Rows from block 5, named by matrix and row number. Rows with one number belong to one channel. Each number is 200 + 40 x the weight over its row's rms, rounded and kept within 0 to 999. All counts start at 0. After the name is the row's rms in percent of the matrix's.
# convs0: first 3x3 conv (model.mid.1.convs.0.weight, 192x192x3x3), inputs 110-119, a 3x3 kernel for each
# convs1: second 3x3 conv (model.mid.1.convs.1.weight, 192x192x3x3, transposed), outputs 110-119, a 3x3 kernel for each
convs0.143,079,213,196,134,292,200,189,200,200,200,123,175,188,200,223,223,172,200,200,200,236,200,212,215,200,152,200,250,200,200,189,200,200,200,271,200,200,197,175,120,254,228,100,226,200,172,239,195,200,234,167,123,210,200,139,200,200,106,187,158,101,200,200,153,228,236,261,206,200,265,205,200,244,218,219,251,257,200,200,257,200,207,200,239,237,200,200,224,167,154,185
convs1.143,074,170,158,159,157,155,200,134,200,215,250,227,200,239,200,221,233,220,233,200,215,239,200,200,200,200,184,165,114,123,200,139,132,145,200,161,200,148,174,131,200,181,161,206,161,200,214,218,185,255,225,200,261,200,142,135,193,167,200,245,267,200,259,200,200,200,264,238,200,249,246,191,194,200,200,164,200,225,233,177,200,292,256,209,276,200,192,252,200,200,262
convs0.144,108,200,198,157,231,233,157,250,200,156,242,200,237,200,238,200,235,200,271,200,200,119,278,216,202,200,165,254,216,226,200,271,260,200,200,200,253,225,194,200,200,200,135,279,254,201,163,186,200,130,160,200,184,136,231,200,200,186,200,200,183,200,200,117,231,226,184,192,172,181,268,193,229,200,200,252,200,196,232,158,174,193,177,244,185,200,284,291,159,231,262
convs1.144,107,215,206,200,91,114,125,212,186,158,200,225,165,159,162,168,145,113,200,173,152,200,200,124,202,173,154,166,182,200,187,253,221,173,200,221,218,224,140,165,200,200,200,136,200,201,198,133,200,225,218,238,257,245,200,158,218,233,200,200,224,201,181,176,200,197,243,176,178,200,148,200,200,287,277,173,223,200,200,188,131,200,218,191,171,200,200,222,200,205,245
convs0.145,100,127,180,142,194,200,200,200,141,219,232,161,128,216,200,149,219,200,200,218,200,186,164,137,244,153,200,305,124,200,200,200,235,200,203,200,132,200,170,200,145,200,219,232,200,200,175,190,256,134,189,199,200,236,278,253,286,200,200,243,200,200,200,192,200,189,174,209,200,192,193,256,200,124,157,277,122,200,266,200,200,162,200,200,176,264,216,200,231,200,200
convs1.145,112,105,222,279,117,183,177,200,210,205,232,256,309,201,200,153,217,220,178,117,141,244,200,174,200,159,139,200,144,180,329,200,191,272,200,227,249,164,163,200,179,177,164,200,169,200,201,189,227,200,192,197,162,183,216,200,248,133,200,286,161,200,162,113,200,159,110,200,239,200,200,200,200,200,200,248,200,255,206,260,273,229,200,223,215,178,225,169,269,294,164
convs0.146,098,181,200,177,142,182,156,176,239,200,182,190,200,234,220,166,272,200,237,200,240,240,200,200,200,221,200,295,113,155,170,154,200,161,103,163,164,251,234,200,151,200,153,200,231,251,255,200,200,237,200,200,172,154,200,281,251,220,200,250,200,200,172,192,200,214,200,200,200,198,230,226,125,230,200,289,222,171,298,158,141,110,180,233,220,238,243,200,168,157,157
convs1.146,093,286,259,263,240,200,163,200,177,170,217,169,146,312,187,72,200,190,177,205,232,277,218,222,272,200,200,215,246,243,245,253,200,162,200,224,202,220,200,267,211,110,149,286,171,187,176,214,213,153,180,165,177,200,168,233,200,138,200,200,182,200,180,128,105,160,201,200,208,228,253,213,155,179,168,200,200,181,200,250,200,200,256,284,275,147,215,200,200,253,200
convs0.147,093,72,143,200,126,152,190,241,210,210,200,200,128,200,200,165,262,259,229,208,200,200,200,200,200,240,250,266,200,200,200,213,188,227,152,147,200,254,223,233,231,229,228,227,246,200,200,258,250,189,209,218,215,169,200,244,200,115,271,200,179,276,250,258,200,200,197,200,184,185,113,145,127,240,200,206,200,200,200,157,170,170,200,200,254,198,200,200,240,200,201
convs1.147,085,200,180,186,200,205,209,209,282,298,200,200,165,147,189,160,103,144,129,200,244,200,266,257,238,203,223,238,200,200,229,145,158,200,249,262,263,200,189,200,200,162,173,191,156,174,200,238,218,189,200,179,166,159,151,228,200,132,205,160,136,218,200,192,258,233,232,228,182,200,218,151,163,231,231,274,181,200,200,241,238,200,125,180,161,158,200,181,228,241,200
convs0.148,094,200,146,192,200,216,200,239,224,166,213,241,231,200,200,213,125,169,145,200,215,200,200,200,253,200,184,158,200,200,161,158,158,104,182,159,90,139,211,200,168,200,175,200,200,139,249,264,200,200,267,283,166,200,307,166,244,204,164,206,248,178,231,200,220,200,139,200,200,227,200,165,235,172,225,170,201,219,176,173,257,200,171,155,168,200,206,155,181,191,149
convs1.148,090,246,169,145,200,119,144,223,173,200,200,120,124,272,171,200,253,272,259,200,253,197,181,236,259,157,177,243,223,200,169,221,167,200,169,160,160,200,153,83,167,165,200,200,200,270,144,156,135,200,214,188,207,158,135,200,183,239,233,200,282,249,242,261,200,227,239,200,238,243,246,220,244,129,138,138,200,200,184,274,257,236,200,268,258,180,204,200,227,200,171
convs0.149,108,239,271,200,200,260,285,200,200,194,205,200,168,158,200,160,155,199,250,187,200,200,161,200,157,198,200,165,222,175,168,200,241,238,231,255,284,212,183,190,177,200,163,181,200,221,209,200,231,216,200,200,229,278,261,135,167,182,155,200,200,237,231,162,290,197,231,200,190,200,212,263,174,232,200,123,197,223,134,170,200,200,203,200,200,200,224,280,163,162,157
convs1.149,106,200,200,200,200,200,228,146,164,200,134,209,264,132,200,200,165,211,223,139,240,200,200,200,200,200,210,245,200,207,189,254,200,221,200,127,200,246,231,138,237,256,249,200,200,200,190,162,84,200,215,200,238,250,308,294,260,245,276,200,237,200,191,200,200,200,200,265,236,138,284,272,138,212,200,201,200,188,151,179,200,200,130,197,136,177,200,200,141,230,235
convs0.150,110,139,154,200,154,200,271,182,209,266,237,200,148,281,200,166,200,206,200,200,230,262,200,200,200,237,200,200,184,211,261,161,193,192,200,174,155,205,239,273,210,216,200,209,215,200,185,200,200,184,171,191,200,167,200,147,200,200,200,200,266,200,254,254,156,147,225,183,166,179,200,204,163,154,114,118,170,142,100,177,213,163,170,158,222,217,200,206,200,200,200
convs1.150,099,200,200,177,200,200,194,258,295,200,209,220,164,200,149,145,122,124,154,233,200,240,249,273,300,200,200,242,200,200,229,229,200,267,200,166,200,192,222,236,226,217,244,200,193,231,311,351,294,225,275,200,237,245,200,288,200,178,289,200,158,200,200,167,239,130,166,242,164,200,200,177,200,239,254,231,308,266,185,261,200,152,178,184,139,145,170,145,182,168,119
convs0.151,107,138,78,239,174,200,205,159,200,215,180,143,165,200,149,111,188,172,111,209,172,170,183,200,215,128,200,155,200,182,157,203,200,278,217,200,293,235,245,246,200,200,238,256,143,260,218,229,236,230,212,200,245,200,252,200,177,171,219,200,158,211,183,180,200,232,251,200,177,223,200,184,125,252,266,199,136,200,238,199,205,253,163,200,173,210,212,153,215,200,155
convs1.151,111,200,219,200,224,180,180,200,200,188,200,179,145,244,266,231,257,268,259,200,214,267,162,200,230,200,200,230,183,158,152,200,163,174,263,235,200,167,200,192,152,200,224,200,200,282,174,200,200,237,231,216,200,200,244,200,237,316,163,164,227,200,277,234,267,220,182,247,240,217,161,200,200,286,215,129,200,197,187,165,170,149,255,194,200,283,218,219,117,165,280
convs0.152,103,192,284,322,200,239,200,200,203,222,200,200,190,200,187,222,190,200,229,141,189,144,141,175,132,232,247,119,200,232,157,200,210,162,258,248,225,122,176,200,200,200,200,148,203,200,225,138,158,200,159,108,210,236,200,229,200,234,200,145,173,171,153,179,200,189,256,200,200,241,216,170,256,217,209,215,193,200,191,200,216,200,257,220,127,200,209,187,185,216,296
convs1.152,111,137,154,200,172,178,209,210,200,276,154,98,200,141,158,234,200,278,185,220,152,166,200,180,214,173,200,185,246,274,258,200,217,202,200,200,163,244,200,218,219,228,264,200,232,200,260,219,129,237,200,221,221,229,237,200,229,242,200,240,200,200,211,273,131,233,200,161,191,197,200,173,271,258,218,200,146,119,160,274,200,209,117,135,200,200,209,229,239,162,200
convs0.153,094,165,177,171,213,200,200,242,200,209,200,200,239,237,200,200,257,205,200,222,141,154,213,190,188,200,224,233,173,200,194,200,173,200,220,200,274,192,173,200,226,176,134,257,249,180,168,188,200,234,200,217,205,200,191,200,263,200,174,200,200,172,194,225,177,170,194,152,154,230,200,185,215,200,154,200,158,172,200,202,183,181,179,193,200,158,186,200,143,200,157
convs1.153,091,200,181,200,165,169,149,171,200,200,160,163,143,210,185,155,244,244,241,259,200,207,287,221,164,284,221,200,200,238,251,183,178,200,163,155,200,200,156,116,200,200,101,235,248,200,200,165,159,200,160,167,213,195,216,118,200,142,159,200,186,157,200,200,161,200,259,200,272,297,200,252,264,200,200,184,275,244,249,264,266,260,214,206,272,200,200,290,225,240,297
convs0.154,111,200,193,155,200,200,231,200,178,226,259,240,200,233,218,212,200,237,200,221,162,163,246,200,201,196,292,304,122,147,200,154,200,208,175,200,200,236,200,111,200,200,252,137,74,270,200,200,153,247,247,219,172,174,153,239,249,221,200,186,200,176,146,155,148,175,215,167,214,141,211,239,200,178,200,230,184,200,138,226,200,200,268,123,117,199,166,165,225,185,166
convs1.154,142,256,238,272,225,191,177,156,161,127,220,234,292,284,267,200,317,252,85,167,187,175,200,200,126,229,200,179,245,257,246,200,254,269,200,200,169,154,209,182,200,163,191,247,88,117,183,200,200,170,174,89,173,200,186,200,200,164,173,184,200,137,152,167,200,200,187,172,200,200,200,223,249,229,200,228,200,153,169,167,220,214,219,218,223,200,207,227,137,215,226
convs0.155,101,200,128,165,231,200,200,208,172,186,200,200,139,200,168,172,200,200,202,200,205,134,200,247,211,162,207,244,231,219,199,235,233,184,200,200,167,210,173,200,223,200,200,259,150,184,141,186,223,156,200,249,200,262,272,314,200,196,283,200,200,317,200,200,193,200,218,200,200,176,170,244,244,205,138,200,235,200,234,200,203,271,286,200,200,207,213,195,200,200,221
convs1.155,100,200,163,200,200,166,207,200,193,220,126,243,207,161,241,200,145,200,229,120,133,192,116,137,200,147,167,200,246,204,200,200,200,200,200,234,200,257,227,214,218,200,200,232,146,101,131,200,234,176,205,200,164,200,179,256,200,200,207,200,268,205,200,221,246,200,156,252,167,186,243,200,208,170,175,200,137,200,239,176,200,228,200,237,232,200,200,200,219,206,179
convs0.156,104,166,197,246,208,200,288,200,218,288,251,200,213,168,189,223,156,184,243,200,138,197,200,212,200,151,162,235,200,200,177,257,200,200,200,200,193,123,213,200,200,100,203,302,129,200,215,230,200,256,200,207,200,263,210,175,200,172,200,244,164,200,200,115,164,145,200,200,145,210,200,145,255,200,244,219,200,245,223,227,200,160,361,322,280,199,182,178,174,222,172
convs1.156,112,155,141,247,265,200,228,225,200,229,233,298,263,208,221,260,200,190,260,200,260,251,226,200,223,245,200,180,200,136,159,239,225,125,275,291,159,200,200,241,149,200,152,113,200,126,149,217,200,223,227,200,214,309,274,214,181,192,259,200,239,274,194,251,227,200,150,150,200,200,135,163,221,200,167,254,229,200,159,275,154,200,200,220,200,201,221,189,200,216,254
convs0.157,103,218,189,164,182,173,179,200,200,200,161,179,142,200,206,200,168,193,162,200,172,113,200,225,200,200,282,165,164,202,200,200,200,227,200,200,200,281,220,209,258,266,200,238,308,125,282,200,83,219,200,114,205,241,139,353,276,272,262,211,200,238,200,200,249,173,205,200,200,209,266,222,226,200,269,200,215,196,135,200,209,229,235,200,216,221,200,190,200,167,198
convs1.157,102,223,248,248,267,242,237,275,245,220,223,200,136,218,185,246,200,174,200,171,229,178,173,200,200,186,179,200,145,171,200,152,153,200,200,173,158,250,200,95,200,200,200,155,200,162,200,226,200,231,200,200,200,200,290,200,189,166,183,163,119,153,224,160,186,229,200,272,200,200,341,200,200,123,249,200,200,227,161,188,229,172,274,236,266,243,196,223,212,115,236
convs0.158,086,199,195,200,234,190,161,229,200,132,200,174,200,202,200,180,136,104,85,200,187,164,174,159,165,200,229,210,200,181,200,237,288,251,205,200,247,233,200,142,259,288,200,241,206,161,169,169,173,232,200,187,200,256,239,212,196,200,226,200,174,248,234,250,229,230,297,200,200,257,200,226,200,273,218,169,243,254,176,246,287,282,163,200,299,87,165,190,150,200,230
convs1.158,088,200,198,200,142,200,232,184,200,253,200,159,163,217,241,200,234,200,232,143,169,200,209,207,252,177,200,152,228,248,251,200,254,304,266,256,259,175,227,132,170,200,200,235,249,227,200,133,75,243,200,168,234,200,160,130,126,163,200,200,202,252,228,250,163,178,232,208,200,235,200,186,228,200,146,202,145,155,243,200,200,270,265,213,246,244,200,248,139,114,200
convs0.159,097,236,200,176,200,210,214,218,246,231,234,200,200,200,213,160,200,196,173,200,200,200,200,211,200,200,225,203,200,200,160,226,228,200,214,223,188,82,151,200,123,200,236,113,138,227,102,182,284,167,200,324,137,200,273,5,197,270,84,221,298,144,239,272,180,207,200,214,229,200,200,205,181,200,225,252,168,169,227,160,200,264,201,174,158,167,163,140,168,157,184
convs1.159,087,152,188,169,216,200,165,295,251,174,200,167,115,150,140,160,191,185,182,269,162,200,289,144,200,263,200,200,297,285,252,235,200,216,181,152,150,108,74,122,191,162,243,200,233,294,141,200,218,138,200,211,122,200,200,87,130,200,160,200,200,200,200,174,177,200,251,136,200,245,138,216,256,200,218,240,179,200,200,228,235,200,200,207,137,210,213,159,252,251,200
convs0.160,103,188,178,279,200,186,235,200,181,200,261,214,244,200,166,200,219,153,172,163,200,200,254,273,200,316,347,130,212,205,230,226,142,195,200,182,243,162,137,200,211,194,232,87,239,439,166,146,184,218,200,200,248,162,129,200,157,151,200,154,195,242,240,200,200,223,246,153,188,200,278,271,176,251,292,265,185,158,135,177,188,189,269,205,217,258,200,200,200,122,126
convs1.160,115,226,200,221,200,200,248,250,285,272,251,313,255,200,200,176,200,200,168,244,200,103,200,215,151,128,243,230,114,179,200,171,200,200,220,295,331,142,174,176,176,141,148,245,150,137,248,251,242,200,247,200,148,245,260,200,242,200,200,247,261,149,163,135,250,268,237,162,238,200,158,200,200,226,222,200,241,200,77,163,234,124,235,211,178,200,200,186,178,162,175
convs0.161,080,200,243,253,164,213,200,200,244,200,321,270,293,174,200,255,249,287,244,266,245,169,251,200,216,200,255,200,195,200,246,236,251,257,169,200,243,209,200,200,200,200,300,338,200,200,200,200,95,249,200,143,207,246,151,272,125,93,254,154,98,217,200,152,224,214,212,175,200,290,199,177,200,200,221,166,178,174,200,147,138,185,187,236,200,127,200,200,132,200,200
convs1.161,078,271,200,196,213,138,200,185,155,189,160,174,162,182,190,188,200,200,189,238,237,200,174,200,263,250,232,261,200,189,200,200,232,254,236,200,185,154,200,200,200,168,239,224,200,264,190,135,15,200,153,100,200,193,223,146,105,159,170,147,200,200,245,235,226,256,200,230,239,251,200,200,213,163,183,179,200,241,200,200,209,200,294,200,234,200,200,235,200,200,234
convs0.162,095,296,251,144,285,233,154,214,227,241,149,179,200,141,200,191,200,200,182,200,172,161,200,200,200,159,193,256,200,200,200,156,200,196,194,200,173,200,255,257,200,200,186,199,200,200,133,200,200,129,186,200,200,182,200,79,132,153,158,194,198,200,201,200,159,196,147,199,209,128,169,194,209,118,165,257,200,226,200,219,199,206,245,222,225,231,228,143,241,263,200
convs1.162,086,157,121,163,211,149,111,210,200,162,200,200,200,170,144,148,175,147,200,211,239,200,251,226,214,200,164,189,245,211,200,200,200,171,200,200,200,123,138,118,177,200,170,221,200,200,200,244,200,176,234,200,190,200,200,202,246,297,244,276,310,250,250,237,198,170,248,200,200,190,282,217,200,177,171,145,189,200,240,200,249,312,234,181,200,200,200,244,247,238,238
convs0.163,102,225,200,200,230,200,220,223,200,200,157,217,176,173,197,176,155,170,145,244,200,203,262,200,217,237,200,257,200,224,231,200,255,200,200,172,187,310,243,209,230,200,115,280,196,136,265,212,186,227,200,200,243,217,277,360,233,209,280,210,231,276,235,210,179,263,137,200,219,171,200,261,190,209,210,246,212,185,212,234,173,200,200,126,200,200,200,163,200,200,200
convs1.163,098,200,261,194,154,180,200,200,168,200,221,260,150,200,262,200,158,196,205,123,182,200,132,200,256,86,242,237,193,238,159,132,219,180,147,200,137,288,220,200,274,200,242,270,175,236,200,168,200,164,184,146,200,227,140,260,260,200,221,200,200,173,218,264,200,200,149,261,310,200,252,291,200,173,194,190,164,200,104,202,200,200,282,168,200,200,144,198,246,220,200
convs0.164,111,135,200,218,200,200,200,200,171,192,200,200,185,242,174,181,184,211,208,233,231,200,325,272,156,284,258,161,136,200,200,145,174,135,123,97,70,200,158,179,252,196,200,234,215,281,200,245,220,195,200,171,200,239,200,200,179,123,186,225,166,132,200,246,173,200,200,187,191,242,200,195,210,200,245,115,194,200,157,228,153,222,230,270,185,235,183,200,157,164,225
convs1.164,114,248,172,151,200,168,179,200,296,200,200,200,200,287,200,200,177,200,200,252,236,185,282,258,200,242,244,200,281,224,200,251,168,188,250,234,237,155,172,295,172,169,270,161,223,248,130,255,200,258,287,200,191,229,216,153,177,192,189,200,200,220,200,182,268,231,200,177,147,228,200,120,247,257,200,174,200,228,255,228,228,235,217,276,188,144,213,231,97,106,221
convs0.165,087,200,166,167,200,200,200,173,200,200,200,147,127,200,187,200,200,200,200,161,191,201,200,200,200,208,200,176,200,200,196,247,193,175,200,200,200,280,200,184,251,227,200,326,200,219,269,200,214,242,200,170,337,242,163,404,282,200,392,254,250,354,209,228,166,200,200,175,200,161,200,236,146,283,200,214,256,200,176,312,251,225,226,200,200,244,200,189,235,200,219
convs1.165,082,233,291,216,116,141,150,123,109,105,133,141,100,200,200,146,96,172,177,116,200,200,159,275,279,109,163,200,153,164,233,215,148,200,200,163,200,291,248,200,255,200,200,200,179,137,295,196,137,215,200,200,236,200,200,269,267,200,200,237,200,173,179,178,243,200,182,261,230,173,231,240,105,233,200,235,150,158,156,162,200,183,288,227,226,183,144,168,200,176,182
convs0.166,106,200,200,137,245,214,165,232,200,200,236,200,250,200,186,200,200,190,197,172,225,241,246,178,174,273,111,200,200,260,299,277,247,292,250,186,249,253,224,248,179,194,273,200,312,236,241,116,154,219,185,200,235,200,270,190,154,200,160,154,207,200,200,239,170,200,209,154,252,166,166,238,155,178,167,170,200,191,198,152,266,236,264,207,255,200,166,221,200,177,196
convs1.166,109,200,283,152,174,236,200,191,200,262,171,200,200,225,248,253,191,169,199,140,162,84,200,221,200,233,235,232,200,240,245,200,200,186,200,144,171,175,246,175,171,200,165,243,197,221,200,32,96,245,179,168,200,158,231,200,174,68,206,200,162,211,200,255,184,167,229,240,200,200,249,231,200,200,186,200,200,200,200,200,200,216,239,258,235,200,200,200,172,156,105
convs0.167,101,159,194,200,154,178,200,159,200,206,190,200,132,200,200,179,265,230,200,200,200,131,200,221,200,186,200,190,171,221,200,134,192,214,116,167,131,196,211,212,145,228,261,157,200,200,140,200,200,200,268,244,204,279,270,154,172,200,182,200,200,155,246,200,226,240,216,280,231,200,200,188,141,188,150,145,253,228,200,207,200,156,227,197,200,200,227,200,217,200,220
convs1.167,089,200,200,234,182,161,200,283,181,193,188,165,148,229,200,138,200,231,200,175,200,200,133,167,246,134,171,242,200,200,200,218,200,226,178,200,200,253,240,200,216,223,200,200,200,104,216,200,149,200,200,177,200,150,86,131,200,193,161,200,200,160,200,193,150,184,200,140,200,200,116,200,232,200,171,83,247,222,157,259,200,200,200,173,167,200,238,200,240,269,178
convs0.168,096,150,185,166,159,137,200,212,184,200,156,158,156,200,151,210,180,204,230,133,182,211,200,228,200,220,229,161,248,221,216,181,175,172,156,185,211,186,215,97,200,200,126,200,166,96,264,235,222,200,222,202,181,215,165,223,200,191,236,190,180,143,109,92,132,167,200,233,214,200,200,183,215,150,200,200,90,124,130,200,158,173,176,191,169,172,200,226,200,228,250
convs1.168,094,161,200,200,176,231,212,230,264,268,148,176,153,200,200,200,200,200,200,200,153,156,200,200,143,176,168,141,200,204,238,177,200,231,211,200,228,202,170,77,237,200,120,257,258,200,160,200,275,173,190,200,201,164,150,231,200,234,239,228,209,200,201,200,319,225,200,277,174,160,259,200,221,249,226,170,263,261,315,218,219,270,156,174,167,201,200,193,229,210,255
convs0.169,109,238,217,242,181,191,199,209,222,200,273,196,184,281,187,148,225,139,131,271,223,253,245,215,234,200,167,200,240,197,200,305,198,170,245,173,162,212,200,200,277,227,197,327,205,200,141,238,226,200,192,200,242,187,184,200,174,200,210,200,200,200,200,241,117,166,239,135,200,248,200,187,238,186,255,225,200,200,233,200,200,200,177,190,219,200,169,180,200,200,200
convs1.169,121,259,200,200,206,207,257,200,224,200,136,191,156,200,217,200,166,216,219,115,166,220,147,152,183,254,197,200,173,163,184,200,200,178,235,200,172,277,235,219,232,219,200,187,200,179,169,168,230,218,194,256,200,200,228,40,167,168,131,200,166,237,251,200,200,200,238,156,200,252,165,238,238,200,228,200,159,226,200,152,200,200,220,200,200,235,241,200,288,261,200
convs0.170,108,156,162,174,167,158,152,167,172,156,200,214,177,215,213,200,212,204,250,200,177,200,231,240,200,239,218,200,297,269,283,298,246,304,256,200,200,200,200,242,200,200,200,200,200,200,282,261,230,218,222,200,200,200,191,170,196,179,169,200,200,126,164,178,181,200,200,163,169,185,267,205,200,200,158,143,165,175,185,152,147,200,210,240,243,221,189,200,200,183,200
convs1.170,113,264,258,263,232,237,200,229,246,230,200,237,274,226,258,278,200,240,220,200,200,188,200,210,200,176,205,200,144,149,135,178,185,164,200,184,191,195,156,173,204,188,200,198,190,200,139,184,195,179,198,193,172,200,217,168,171,146,179,169,128,191,137,136,309,246,158,200,176,155,200,200,229,230,230,200,226,200,200,200,200,229,200,200,200,208,200,200,174,169,200
convs0.171,079,243,248,200,200,200,227,200,200,200,200,159,162,177,176,134,160,163,105,200,196,200,230,180,184,257,198,200,176,200,200,257,272,272,200,200,159,240,153,200,224,174,223,200,225,212,292,327,200,304,262,133,237,189,159,361,278,189,349,291,166,305,260,173,200,203,239,200,200,259,200,231,281,177,200,200,254,229,81,200,290,207,200,200,238,200,164,200,160,201,266
convs1.171,072,140,145,200,164,167,235,200,256,200,240,211,132,254,251,236,224,200,153,200,200,200,181,200,200,200,132,200,200,236,283,189,228,225,213,216,233,181,166,167,200,200,200,237,200,200,200,179,188,194,119,168,226,110,122,163,167,200,200,232,235,165,200,231,254,200,254,235,157,239,200,128,200,195,200,200,200,200,182,208,238,299,225,200,246,175,200,224,171,200,200
convs0.172,104,244,170,200,303,232,200,262,217,200,200,246,250,200,244,200,165,200,180,192,200,200,200,200,269,200,213,256,296,253,200,235,197,177,226,200,200,263,194,183,190,143,200,200,92,225,172,123,133,197,200,200,245,200,147,234,229,267,200,152,205,153,128,164,178,178,216,200,200,199,238,210,168,109,200,200,148,177,219,200,143,165,180,171,245,175,188,170,199,194,210
convs1.172,101,185,200,152,241,230,200,266,242,200,130,167,81,131,164,143,147,200,191,159,184,109,157,200,155,200,200,187,200,201,263,178,169,200,185,195,200,165,261,200,162,220,222,163,183,200,200,141,200,200,200,200,200,200,200,229,200,167,251,269,200,249,260,190,200,200,214,266,212,258,276,208,238,200,200,270,179,178,229,200,200,200,200,138,150,200,150,200,200,200,197
convs0.173,087,200,227,200,172,200,200,206,200,135,184,207,170,154,155,200,154,200,229,163,200,200,178,167,216,142,200,231,88,139,131,198,221,200,241,225,196,228,191,170,200,211,200,200,266,281,287,234,236,227,200,141,242,211,200,297,200,200,282,154,200,327,199,227,138,200,200,200,200,200,200,147,144,256,200,200,200,200,303,200,210,278,248,200,200,197,168,163,203,193,189
convs1.173,085,240,228,200,193,200,124,184,200,157,101,172,200,177,220,200,155,200,200,200,200,222,191,222,223,200,217,254,190,200,200,176,200,236,180,238,281,215,200,179,200,120,125,257,200,200,173,174,171,200,153,123,200,200,200,287,242,166,250,200,152,247,200,155,249,217,200,239,194,217,248,187,200,216,228,260,200,207,232,228,200,208,206,200,99,159,157,93,200,211,200
convs0.174,101,190,204,216,168,205,205,171,209,183,200,240,150,193,223,145,208,223,205,200,200,241,200,243,192,200,211,200,297,200,200,241,200,200,223,173,161,164,206,236,200,179,178,200,200,145,176,190,213,230,239,222,200,274,200,164,213,237,187,232,249,200,246,200,147,203,200,156,213,221,228,184,273,220,224,152,147,208,200,139,200,254,170,182,120,140,138,148,149,144,182
convs1.174,117,108,136,240,200,200,269,200,214,207,130,115,142,238,172,222,240,200,257,272,200,278,245,200,262,214,200,200,260,193,211,220,200,141,212,191,181,265,200,184,238,204,200,193,259,200,148,178,142,183,235,176,158,223,233,188,196,171,243,204,175,200,171,184,154,200,275,184,173,275,200,136,200,283,195,139,313,200,207,314,200,241,200,200,152,157,200,286,153,167,266
convs0.175,099,233,200,200,229,200,171,232,200,200,174,199,200,200,210,224,287,228,224,173,217,259,200,200,234,203,200,200,200,182,255,200,200,254,200,200,239,243,200,200,200,159,224,200,162,227,241,223,200,236,200,234,200,258,200,229,138,77,233,214,153,275,200,200,154,127,174,200,200,195,200,173,200,207,237,200,200,200,200,199,200,200,200,200,200,200,200,200,212,215,200
convs1.175,102,148,181,98,200,253,162,200,269,226,209,249,286,231,251,234,213,272,246,135,163,156,176,200,200,145,237,242,200,200,228,200,191,227,203,200,200,213,200,215,229,221,280,223,237,292,153,200,149,82,167,153,113,184,190,293,249,229,229,200,211,200,184,220,235,184,147,252,200,200,260,245,240,253,233,256,281,226,200,295,220,239,133,166,180,200,200,200,200,179,200
convs0.176,090,219,261,243,200,210,191,200,200,201,260,271,249,200,200,200,200,210,200,288,207,200,200,230,210,200,183,139,151,136,200,113,115,150,220,197,221,229,200,169,200,200,200,200,236,198,226,200,163,286,200,161,239,219,220,200,171,175,144,155,161,200,200,174,126,200,275,152,200,236,143,212,200,259,230,200,255,217,159,216,209,143,130,152,245,156,242,200,152,217,192
convs1.176,080,218,210,156,200,172,200,200,200,236,281,200,132,241,233,200,274,266,291,200,200,255,200,209,249,157,144,145,208,200,207,200,235,258,200,200,200,241,200,200,276,253,235,200,232,258,200,200,200,245,200,161,220,200,138,200,170,272,220,200,282,204,200,293,200,200,279,200,200,247,200,200,200,248,146,113,248,216,273,212,171,251,245,200,260,200,200,200,174,200,200
convs0.177,103,200,223,119,218,200,229,200,200,207,245,249,180,220,200,108,172,197,117,84,193,145,135,147,163,305,200,200,250,239,164,200,199,200,198,243,200,200,200,224,190,136,193,286,200,318,186,131,182,178,200,200,281,229,274,200,189,254,190,200,263,192,243,200,250,200,235,207,216,197,197,144,126,200,159,231,253,260,200,256,289,293,209,200,200,200,261,300,197,200,285
convs1.177,112,200,225,226,179,200,170,210,200,160,288,200,211,290,200,155,180,200,186,229,200,221,272,247,207,228,200,204,157,184,254,218,228,265,228,183,246,216,291,247,190,216,255,217,200,247,284,200,99,234,210,216,223,163,200,264,200,265,279,200,234,258,225,200,144,200,200,200,220,234,200,200,267,190,191,200,124,136,236,217,134,252,149,200,253,76,115,180,141,136,200
convs0.178,108,227,244,200,251,254,200,200,200,200,253,204,284,200,258,276,200,200,122,157,146,131,200,200,200,200,193,200,200,124,148,149,200,200,178,192,231,200,200,200,182,200,219,247,200,269,174,223,200,142,130,131,178,200,200,200,177,213,200,208,200,241,211,250,168,192,156,200,200,190,226,200,236,200,174,200,200,200,200,200,153,226,157,187,286,149,142,170,200,179,165
convs1.178,097,151,200,230,200,168,129,226,200,200,204,247,256,219,185,191,200,197,190,185,200,192,236,227,168,200,165,133,106,164,200,154,184,200,215,272,290,153,200,233,126,158,200,146,166,200,235,230,200,191,236,228,171,237,279,169,200,152,222,200,224,139,200,223,172,133,151,200,149,200,177,119,200,240,235,200,248,200,164,200,200,145,200,200,200,200,200,200,165,156,173
convs0.179,098,200,200,147,200,200,147,193,190,175,210,226,200,241,246,200,234,248,239,161,163,200,147,175,181,200,263,184,305,205,218,230,158,215,228,200,200,200,200,200,200,214,192,200,213,200,196,200,239,242,200,200,195,246,200,181,179,252,130,140,200,200,133,167,163,166,147,200,211,144,200,200,188,198,254,235,145,150,135,128,133,136,102,193,276,231,243,256,233,227,200
convs1.179,107,245,223,200,246,200,148,283,250,220,200,200,238,173,200,221,200,200,200,231,172,113,200,200,103,175,200,145,200,180,200,182,200,200,160,169,170,174,169,127,231,200,154,284,235,164,177,173,200,168,200,178,144,212,180,245,222,233,216,200,161,200,200,162,298,171,164,261,152,176,259,175,200,200,160,200,242,230,212,208,248,200,115,200,200,167,181,234,179,196,291
convs0.180,097,129,150,200,163,121,152,200,181,200,260,228,247,174,173,148,219,200,147,185,255,219,150,200,200,228,198,151,155,187,131,200,200,211,200,206,162,274,200,157,112,142,140,200,193,150,149,200,230,122,169,200,138,166,200,195,188,142,200,200,218,200,197,200,158,168,200,150,200,176,200,251,200,157,155,185,200,200,171,118,137,135,200,200,139,188,192,200,140,220,260
convs1.180,105,200,200,171,159,200,193,200,200,163,169,191,200,200,174,194,222,232,239,250,200,166,223,173,200,280,209,228,268,222,222,187,157,182,150,121,144,241,215,163,229,207,175,270,253,248,128,200,200,117,143,155,200,164,200,200,200,178,239,228,256,226,177,200,140,175,200,125,162,227,131,157,214,200,154,149,257,238,272,225,200,208,200,200,230,151,131,220,250,239,284